python train.py --n_mels=64 --encoder_norm="batchnorm" --encoder_dropout=0.1 --beta2=0.95 --grad_clip=1.0 --final_lr_fraction=0
Rows from block 14 of the encoder, named by matrix and row number. Each number is 50 + 10 x the weight over its row's rms, rounded and kept within 0 to 99. All counts start at 0. After the name is the row's rms in percent of the matrix's.
# convs0: reduce pointwise conv (encoder.blocks.14.convs.0.weight, 256x1024x1x1), inputs 684-797
convs0.17 116:53 40 09 44 53 44 60 45 55 46 56 40 54 48 49 52 46 60 52 52 63 39 49 38 59 51 45 52 52 47 53 54 51 59 48 78 50 56 45 37 58 52 47 49 50 50 47 47 10 42 49 55 42 51 73 50 51 39 50 49 66 55 42 18 57 47 53 48 39 51 56 38 50 48 47 41 56 48 46 47 47 38 48 50 58 60 57 48 51 61 69 51 01 41 44 51 37 47 49 61 58 47 49 54 52 38 39 46 32 43 69 46 48 60
convs0.18 097:55 54 38 56 40 54 57 49 47 51 51 31 49 50 47 44 44 48 61 39 55 34 40 28 53 40 43 51 48 48 38 32 52 32 46 69 55 50 48 57 50 78 52 50 42 60 45 54 49 50 52 63 35 55 58 57 47 31 45 49 69 47 53 56 58 54 41 53 55 48 28 54 62 38 53 64 49 42 51 49 39 66 65 45 21 40 56 36 56 61 59 53 50 59 55 38 45 68 47 48 48 50 52 42 49 79 41 41 68 13 41 53 69 51
convs0.19 089:46 45 34 50 52 51 68 33 44 48 32 74 50 59 43 53 52 46 47 42 47 42 74 53 40 37 51 50 45 50 47 45 56 46 46 72 52 61 58 51 48 47 46 56 43 48 52 55 87 48 43 58 54 49 50 51 49 51 57 48 60 44 58 68 54 46 54 60 48 46 82 60 42 65 56 64 40 60 48 53 40 46 54 50 70 50 45 50 52 56 56 49 34 42 47 57 73 38 53 50 40 51 57 51 39 46 40 43 49 38 43 43 54 55
convs0.20 090:51 61 52 56 56 50 29 63 40 55 31 43 50 59 55 53 57 61 56 61 57 51 40 64 42 34 56 54 49 46 37 50 55 54 47 52 46 51 52 63 53 41 53 45 51 53 53 56 52 54 43 26 49 48 51 41 58 62 55 43 59 56 47 74 52 56 49 61 26 43 58 63 40 47 28 68 46 71 48 44 58 68 59 61 75 70 47 47 49 52 47 50 39 56 47 46 68 63 47 38 52 47 48 45 53 51 41 48 35 54 61 47 40 35
convs0.21 103:56 46 61 49 32 48 64 53 54 36 27 32 46 66 56 41 49 49 39 38 44 20 56 44 69 45 49 52 54 47 60 53 52 52 55 59 61 42 49 45 53 43 48 41 48 50 55 62 59 47 65 48 62 43 50 37 48 46 45 28 19 54 40 49 72 57 50 57 52 45 38 45 42 66 55 58 45 56 58 50 54 43 52 56 27 50 59 63 41 36 49 47 60 61 50 49 51 46 57 53 54 55 53 53 38 70 56 51 33 76 51 65 52 39
convs0.22 097:56 54 58 50 51 46 52 39 56 49 66 41 54 49 58 55 63 43 63 61 42 67 46 37 37 58 54 56 43 51 50 40 61 29 49 55 43 59 50 43 49 49 54 49 68 60 53 65 59 38 49 59 48 51 53 56 58 40 69 46 30 69 54 40 57 57 49 59 64 39 24 56 47 45 60 45 67 50 50 55 46 52 59 31 40 50 53 57 49 55 45 57 49 43 57 51 54 48 52 55 44 47 47 55 25 45 64 49 58 41 41 47 47 56
convs0.23 111:48 47 75 47 55 52 45 41 52 45 56 37 40 44 49 59 52 50 53 49 22 42 57 30 45 61 50 49 42 46 38 45 52 50 55 57 50 51 51 49 49 60 52 51 46 45 44 53 37 47 40 39 41 39 49 68 63 55 52 45 60 55 45 59 15 55 41 56 55 50 52 35 61 56 45 41 49 37 61 42 56 45 50 46 33 51 49 46 46 45 47 53 64 70 45 55 52 51 48 48 52 48 43 44 42 51 24 64 47 48 66 46 48 48
convs0.24 110:53 54 64 46 41 49 24 52 57 42 34 45 62 37 53 58 39 38 45 54 57 60 49 35 39 32 50 55 55 47 59 67 73 64 45 45 49 41 50 54 51 44 44 54 47 40 30 54 65 42 52 37 57 46 47 27 45 55 51 50 01 43 47 54 57 53 47 25 34 46 77 59 43 47 45 70 47 44 53 42 51 52 53 48 46 56 48 51 45 40 55 39 60 48 58 46 47 43 54 48 39 47 56 51 31 29 65 50 23 37 59 48 50 55
convs0.25 102:47 58 45 58 52 57 53 58 59 81 70 57 45 51 47 43 63 59 50 51 44 31 56 54 30 67 48 50 48 42 58 46 47 71 47 54 56 64 64 36 45 46 50 46 50 50 50 45 48 40 55 40 43 53 48 34 56 52 51 66 55 64 47 52 47 54 57 50 39 48 16 41 53 26 57 48 53 46 60 56 57 54 48 49 31 53 46 57 40 50 53 53 54 47 54 46 52 48 63 49 41 53 44 51 43 46 56 50 79 50 48 50 48 36
convs0.26 103:60 48 51 46 38 40 49 52 54 64 46 54 50 47 47 48 50 52 45 42 41 28 61 47 45 38 46 59 50 48 53 53 54 44 53 74 54 44 51 72 59 55 54 46 54 53 63 46 86 39 55 46 39 50 59 51 50 44 56 51 57 45 48 20 39 41 53 59 61 48 61 62 43 25 45 48 47 56 48 52 52 51 42 48 33 48 49 59 45 43 46 50 42 67 43 49 55 32 50 67 54 43 46 51 43 47 38 44 65 45 60 42 54 53
convs0.27 117:65 49 52 54 61 59 41 59 44 40 29 57 49 43 52 61 55 56 60 65 38 48 63 36 48 49 51 58 52 51 51 50 39 49 53 59 55 40 54 39 45 41 53 48 35 63 45 51 48 43 46 39 56 43 41 56 50 45 59 50 38 31 55 41 38 46 51 42 38 57 56 44 40 92 46 43 48 49 43 44 33 55 47 56 67 45 80 46 46 46 69 47 40 52 45 60 64 44 47 54 44 52 54 54 43 71 58 55 41 45 50 49 60 46
convs0.28 113:51 39 63 44 54 59 46 59 47 34 42 55 49 51 50 61 48 47 45 55 55 46 55 53 64 32 53 35 47 44 45 42 48 56 55 58 60 41 56 61 52 44 47 66 50 54 54 51 50 40 54 66 60 48 41 43 49 50 44 61 43 42 53 53 50 55 42 44 52 49 29 46 56 46 40 55 46 53 47 54 49 51 59 37 46 50 64 57 45 50 56 47 39 52 66 40 65 38 54 51 38 54 45 54 30 57 50 44 61 53 51 52 56 55
convs0.29 066:51 49 42 39 56 53 56 47 52 43 52 35 50 43 47 42 52 46 55 47 48 37 55 42 46 58 44 47 52 46 50 45 47 30 47 62 32 53 63 34 36 62 49 51 64 55 35 41 81 55 47 45 51 42 37 59 47 65 39 57 55 51 65 65 34 51 56 53 48 44 45 43 59 43 47 65 55 43 50 49 44 66 48 39 74 36 47 45 47 48 37 53 81 50 44 55 34 55 48 68 55 48 49 53 40 40 44 53 41 63 30 39 48 49